From a checkpoint of a small segmentation model: 48-pixel images, held-out accuracy 98%.
Rows from block 6 of a small segmentation model, named by matrix and row number. Each number is 500 + 25 x the weight over its row's rms, rounded and kept within 0 to 999. All counts start at 0. Numbers have three digits each. After the name is the row's rms in percent of the matrix's.
After each channel's rows are labels from the 100 images, of 14848, where the channel reaches its highest value: "strongest on" is what is common among them. Only what is clearly more common there than usual is listed. The data: rendered roads seen from a driver's seat, with toy cars, trees and houses.
# conv: 3x3 conv (model.mid.0.conv.weight, 128x128x3x3, each kernel summed), inputs 0-127

conv.48 108:483499489503472474475458525434479481492485483473498498501514461485500530506441449528493494524491501498537477463473491499513505479495513411478467494507489488485497489500486512489453516537438521487486493528493528536517492483479481504496489528521536474510464477507539493486520529525471523511520521509507498469486496507471490511478518483508472472514496484522520528551503536462555467537520
strongest on: truck; vehicles: two

conv.27 103:517471498477462529439530477508480511502475453468508487524476489443502511521521485500467498504494504503509518552446479450474498525526491466489484520525509514511508499511518499520512494529504508514507491501484493543515482514467527507488522532507543464516487491529470520530490531510452500454468500531467459519499465489475547506521505462478525465455469516470489541491526458498544502484494
strongest on: truck; bends right; crossing stripes

conv.77 109:501465481432487490483508482501476503457450514501472479522498541493518493522551486508465483512517511532430501510490454476447483550488471484518482496489490530479524513494549531524494489532504518498468462532492519529483496504488500474486493514540501473501466476507498516556531531487466508486455560500492478519472501532482521523507513495495513491485479511512486477522497519479467464480463
strongest on: straight

conv.51 079:480477460495475503479531463468489502499527538503518454441480503502488486492492511481491489482492486459523495501472498519530454542452537513516518469523546482517548535495504548533452472526461491520482503462473482495454476524506585519490511498515516496471512513504495526517490504512489531479560508498513480461526502495516505498487497502496498482520501486520513512532538497510523458475478
strongest on: truck

conv.100 070:521495467510509511494494495494493455501493533487524491516499484472447529551509482512511500525507500525501509508470438546530523503508509459496466505433485512521464512508490535479468506468501461475453552517481499543472494476517504484494515551474513478479456481458512548570521496505521486484520508503538480514475513488512497493508499473490510471518491488475488511538545501503529477467523
strongest on: double yellow line

conv.109 097:516471459523490481528466497487458487513512483456496507517503506508540524513496508522476492480468559506449456492471485555473496504507537495493500524513491465449494432544495476497514528503520509493511546553492506516505509502463532522463481538527508471478480459532503507530514498527489485490460519485489489498512511457523556528504539521518477516470495513465473469502494504484485480480491
strongest on: straight

conv.112 102:477501463542458463484507512477502526492510475494498536514505474569477512531473462496473473481492484504468513534481537495502542513518512488517477503468449531532506429506496476503520513465486534511511510504538527526490481540511495496523525518477559505499532487558536504540503525501499503522494508536489458550478500546492512507509482485496499491481487483454514511520457464504505510502497
strongest on: crossing stripes

conv.81 119:511480504514485524487545464535480480551526508463496512481489528533528510514532526537463504516477482523480502538526480517522480508513505496534519531520531536518536512534555568498483480535518527511516466505520523509487498482492543489513493486499546509501513516547535505522524505515426485537478489521498497511503490491478505517495482481506524555496511511522460511467489483515511440471509
strongest on: pine

conv.83 102:465467497504488471481493497469467474534511490492486493546523475517506507536449498497479481491486483501536519512475519484464497470515474476513471516502478515520525445505500548489533540539454487484516476466514520505479495507481548547512501506523530513508477486577497500534495520494475504514464514535476512480542515475470509539506520500501455468497503518506481543508496509474550541546508
strongest on: truck; vehicles: two

conv.84 109:537547466476472532470490523489485500497463522510532466510534476474443525481504458531460495480534521489485479508565499482526485492527487502485520534525508495545483495466500473494484514514465503533500514463521502507523478510522478496485477492462494521483472500455492535508526492523533462494491484500491535520510486476518470468547461540502481543511521493452485509540514453469524499503520
strongest on: bends left; pine

conv.20 086:494477493480462529486510462514499484543478516522508436511462473473470530533486497446526536464531515503491475493454499492504511524505517483521489493501486485504509493530494509524479486496519524458499554528491524507476485524511501507485510489473536505501500506487469489467495468475466452516478463498482494509448504523516499484563485473515529497490502513509549474498510490534431454471552
strongest on: straight; double yellow line

conv.49 089:490466496517442541476434490518523502488498493500479484519477448478477486539485442462496506508493521478557466521469504478479496501504536474495511499510487505553511483509471498488478515522489520534516480511534520527517441497492462478486494482461498502500532497483468450497533516483493491528467486475523463501477460479482475508550500521543512513504518506517501464543519504506469468522484
strongest on: bends left

conv.3 082:510486493518482507480505457501505450524553527495499496474487469498502511498499510530479490505460492504548482491540499530496463483503469472526468492508504461467525529467484503508473479501503537440507487505494544484486518441467507510497514488542526491510492491526528520526529492476457553528494488521466501461494496518494488511453501508530500444513464521567517531503494541521528523527515
strongest on: double yellow line

conv.39 103:529494478525461513498517438487517483471514483474471462487503488503499525448553512531498488527462470464502494493498522520540494466514456473541459517503496526530480466491488532529511479504500529458492560448508499498522510496481455522518498486507534475501520514499533497504544525486498518472494480538517517495470501543511450532496500533487516508480524501558472516499485532486516496503468
strongest on: truck

conv.73 089:552463486452513567498507487511489503500476550469501482528494518517485504502511466503478502538489528519526507477517485461485504533492523510509458486488498528481477450520498486468492511501538515477457460517531500516475471518502480545496456492511517521463475460543519506517525556477516488508471526521492491497525491482497563486545518475511479530493513513500481464528517469489522456523493
strongest on: straight; crossing stripes

conv.14 101:526450490509462486471488478538496484524513524469508445501514500478511512528516501515484491494495499494496520464486460528507468481457510467470500494500465508502462492468520515477458527521489501489470476530541545523461497473499512545493478511526502510453444538515509526510538506500485459466469555502455457496501498511468553528532455515524491501467519527523504518484507513480511480492509
strongest on: bends left; double yellow line

conv.99 098:477488532486509545493545456539474525530521519505485454514527496516534508504474546538481515527485517495510530461497515493527502497480475534517509458528543508511531510501513537493493513567501518455532504472513540496468515463500516496507445481497512516498502535514507503468527465508455508520460459514483516506525481487453542498493472528492504521499524497494472517464516525452496498531512
strongest on: tree

conv.7 075:481480438516494482523502473492496501489499506490456491522532498508489551524501510498472481526490486465485488471476522541481511511450536472503486503494479486519524489475494536524475555499470520504437519494536498538498508516526468513530472523489519487470487513499514479492533533502484511499505510524488504515477555499511505524488583464506443509524506510513509513544540528446479480536484
strongest on: house

conv.92 117:537499485508468473456502517528533461498499478491504473523482462490494504486510493485488542501482504531546481530468479536535496483469501431514477491531466526491454492520480476516448469506497476474480554530485523500502462486524477508489523490509513483515468473464495509498544493487502534503501506490532521470481487521512487494561480473506489470513504508558537521560509522542508510519506
strongest on: vehicles: two; bends right; line: no line

conv.68 102:484479546535477473489510510513534485501491513529526486524480478483469534545453495458520487530493467504478490468472464533514485507489493523514490494506492472488537497510457534488458546522497479493493500502487496498432489535526496524582480499466509533482471476489460508526495504504477512526512491513505424483467560489506526485513529496526512504518503499505491482470511546499495480483513
strongest on: straight

conv.32 110:475459541505542491499499453532514523538499509518504486515540498512511521466547526527505483472494504535488501505481456496488527501521485490499519480552500465462517509491557496506513520483524545470488489526510477488494485511496491504478493505505493484500516538482526505506534434507464470479445504495483482498504513488457534517487507532502549484432505521475505478459538510467492557524484
strongest on: straight

conv.107 099:520516468500498508523492492536506477508478524478468530527528503479490522521497508525504547527492458521484483505522508510483515501524503484531452546511534525536486463544474515526515467519496510465511432498507524501550500527483505448473501442498500504482542485483502475505501482495474499527480513518474522494444495502487489526509506520508484571510508551551502475497488520510523477490442
strongest on: double yellow line

conv.4 104:482513549514498454442501530482473522496523493497491482490473474512507486540486512503524547491463504531507444511446534518515474496494535494489541482521472495454497457514545517506470483489486501514496500518473520472477509502481474501518548476514537478514489518551465550521511495512485502496515560518548499502466481529509468506504479483513527489453512462481528497541511486539511502507490
strongest on: pine

conv.1 079:476476528537494495499475546465503507473518507499472513480544462487502488479524537532518519489481513450500472509454497529464456503458550514482501494536482509466504506467497511486464526535481474536485488502484515476484459523515475502484478483513526503499454472499491454497507466483476515485479543501496450478468516531510506500490506541541496499468534536555517519542513515520523500472473
strongest on: vehicles: one; straight

conv.105 101:512451472491504513526528500531473503501471530475485483525508532502524524491562540525485446519481521476456524509497480543460507509499528530505475474501508509497504509509545527508491519524542504514481517505487516553463522485546463515534443541510509490473481484479527477516517522503509487497488508477484458483492571524524531505520539490513489505485480541485497519485512482504449519468495
strongest on: house

conv.41 082:475483527519491412473522521505521525499499519525545499561494496500491531491504457491443498503509516525516491512491508478532522542507481488537510472495487543513522501509492497496472527523476507513476511518502523533492475549500516527539514525491515496481510494503479462499470533488513532536521521530521493491531535489493471518534474459500436554530511520523511540506494481522520524528536
strongest on: bends right

conv.89 101:541473451529456514456497509505506464495491488486485517489515476506494481506492497522517514509466470464517490467498518531528481444519523476524501506516478523529486480520480517494446506567473532537484494513477515484476496513496475527531466522492517492491472487481538515479528512492482516484458467455526487460475494527487453456491517506489493515504497475524496469567521543495524466518458
strongest on: bends left

conv.25 090:508471461567472467510512499479499426502515501488482495492509494454492503497520520529510493519446493452519488481499488540498457459534499489493482494475522497496466509455507550501494483519472476484523507482486533466524510493465511537493497495544553515487484508473514498517466486496482526510494483517476518457495467528509473527497502527479445495475504554555523534498500530498513521521481
strongest on: bends right

conv.26 086:514494444493466457474523498449494510522500522510493457513507496535517527516492480496475472494499517496511516465498503494498496503493476486478500510500472499510490454495470502542513554487480493471478546479536482495488487512493518571479520509491485479499474512533452556534539474506505470482454518526510554480539486490488494529530525504499473446458539480519477497516501501473527453471493
strongest on: truck; vehicles: two

conv.9 094:484494498492464475475472541500514507493490472441523500499481503536461524462516493519494483500513518500462510530501459517518502487512442470505492513538489488474524508471522482437494496503525488525548522514512491517520516485498512526509530510521521472563452444495514518475494493497476515429500497483526512529503481477481556480525522527469516457511509490527479500497443520514486484484533
strongest on: bends right

conv.45 090:497482527511549533469494479552480531512538514486485479542456501559531524490522523526524513543512469491509577518486496524466503472504484517507489468502549509491524507514550461491504501499529489528511506513459537505503508444512491544515471537515518531492514490529525477493468515515501505476503500535494473518504519505472517492513507506502548463523503527496474501447478483522509528502531
strongest on: double yellow line

conv.46 091:506478467523496523504491459508486492563477552526509481527466503511518544526504478530542492513464498496471485480523437521529497469522505518500508499502513469476483481496503505543507499497488524463507544536519504490503528509488524517491505527475506521508494529458547474476529461445488440531472491474499527478516539543483487500537462505493514502467476495530535469507513487487487462480524
strongest on: car; bends left; vehicles: two

conv.29 113:504495473506516516472559509481498505501489538487545470491492494513502475532492486516524539514483467521510499501463511485511479503525548451540502560471505547544478502509508527484484548505490510497473517485490522485437479471488501486498471484529532523530455492477536517494528519449486503483495504515467514472481523494478485501547479463450482520502482485511511533558490477516524530518521
strongest on: truck

conv.110 098:524454488506490531503518489519487497492512490503542484512469488492555475480486494523486493518466501499471492510481468484478497513508480473500472509498453504519556503515459524499457507584496469520495495494467494540495485499489542498506504518493529469484476466499505497491512524540465528498517493540495443472456465474492526509479522469495543501525455475492466512503528547477527441481484
strongest on: straight

conv.82 107:520471477512499507464503479514461469470493475473526503553514524500496501491510518499472531509513496562474510538496482500470481487512443475516483511477474527494528461526544549540475502555524522452525485536494523519493467465501468517480467525524506466522477489517511527507536525509501489532430496520507517480491492501465503520503488470493503534506517495510487455524483532490480447503508
strongest on: bends right

conv.126 125:478472517497475506473448514486518462508459458494463473526522499461479549495501508530495470527483490484527524458475472538485495515466496502477480515498460477490505446479565484492511499522494523476524483472558476503515504507487518528489476494499494482489469538532492528459509469481489449470469538492494469528475505501493559507537506515514503510511509510490477492499503507476529492564470
strongest on: crossing stripes; dusk; vehicles: zero

conv.91 106:516522490475483478557505468503536474524487529514484515493516490541523501501490508511493476469508487502490494412476485513520585500540482518471488557492507448504519486486476468531496500483505535484483512502525503462481534501473512480531528509472448502519504518515542502487476497513497520506519475531503507498487557470508527497473514550475500489530529523480470512470497494459519498523516
strongest on: dusk

conv.76 120:547495469478470517441481485514505446486518458482480457512461447483506534457512440482467520493458511508566460500510479516515504519508473468482466478512474517525504467481518509502495468501490496502511533485516493512566520494485475491487502505488493484486508444468505493518494538513500532461517512503501532517480488535516493545522516488525494514512503534535496486529483502485471462524488
strongest on: vehicles: two; bends left

conv.94 104:508485546487518522461506508469515508510492525506518450522526459468521525541492506528517545503437483471536475499477503510500490500516507506525512532533497499518497452506497532524489519491507486498490500487524526493483481518501478496497478491520550481536467497500479522497495503479449489460466514531453450488456541490476520524498475497513506486471476522514552532500538442485546524546498
strongest on: straight

conv.114 096:562501477488476457485493529519496497467491532519531504509521467481456470510487474463489495494518476512518516486517486499480495531497520494519498490491498510531483493494439494512482534529469485472496537483457516481478492489530504502451473431537474507472480481449525516507549514504529511492480516460522509474527532511512505480533468495505431530522496501522511506566521492484470529486494
strongest on: line: no line

conv.75 086:520487445481486489515511519525488480496493520515487491495502472481462497526477478486516502523463489531508472464492462532505507521466557488487480504509503553554442518496489502465482472459470500505497511514484520483487518486489455474473486497469511527478493495450492515508514527472475494542517509503477477503497516562473466511527490480475421486495508507545518513544474476523516527483461
strongest on: double yellow line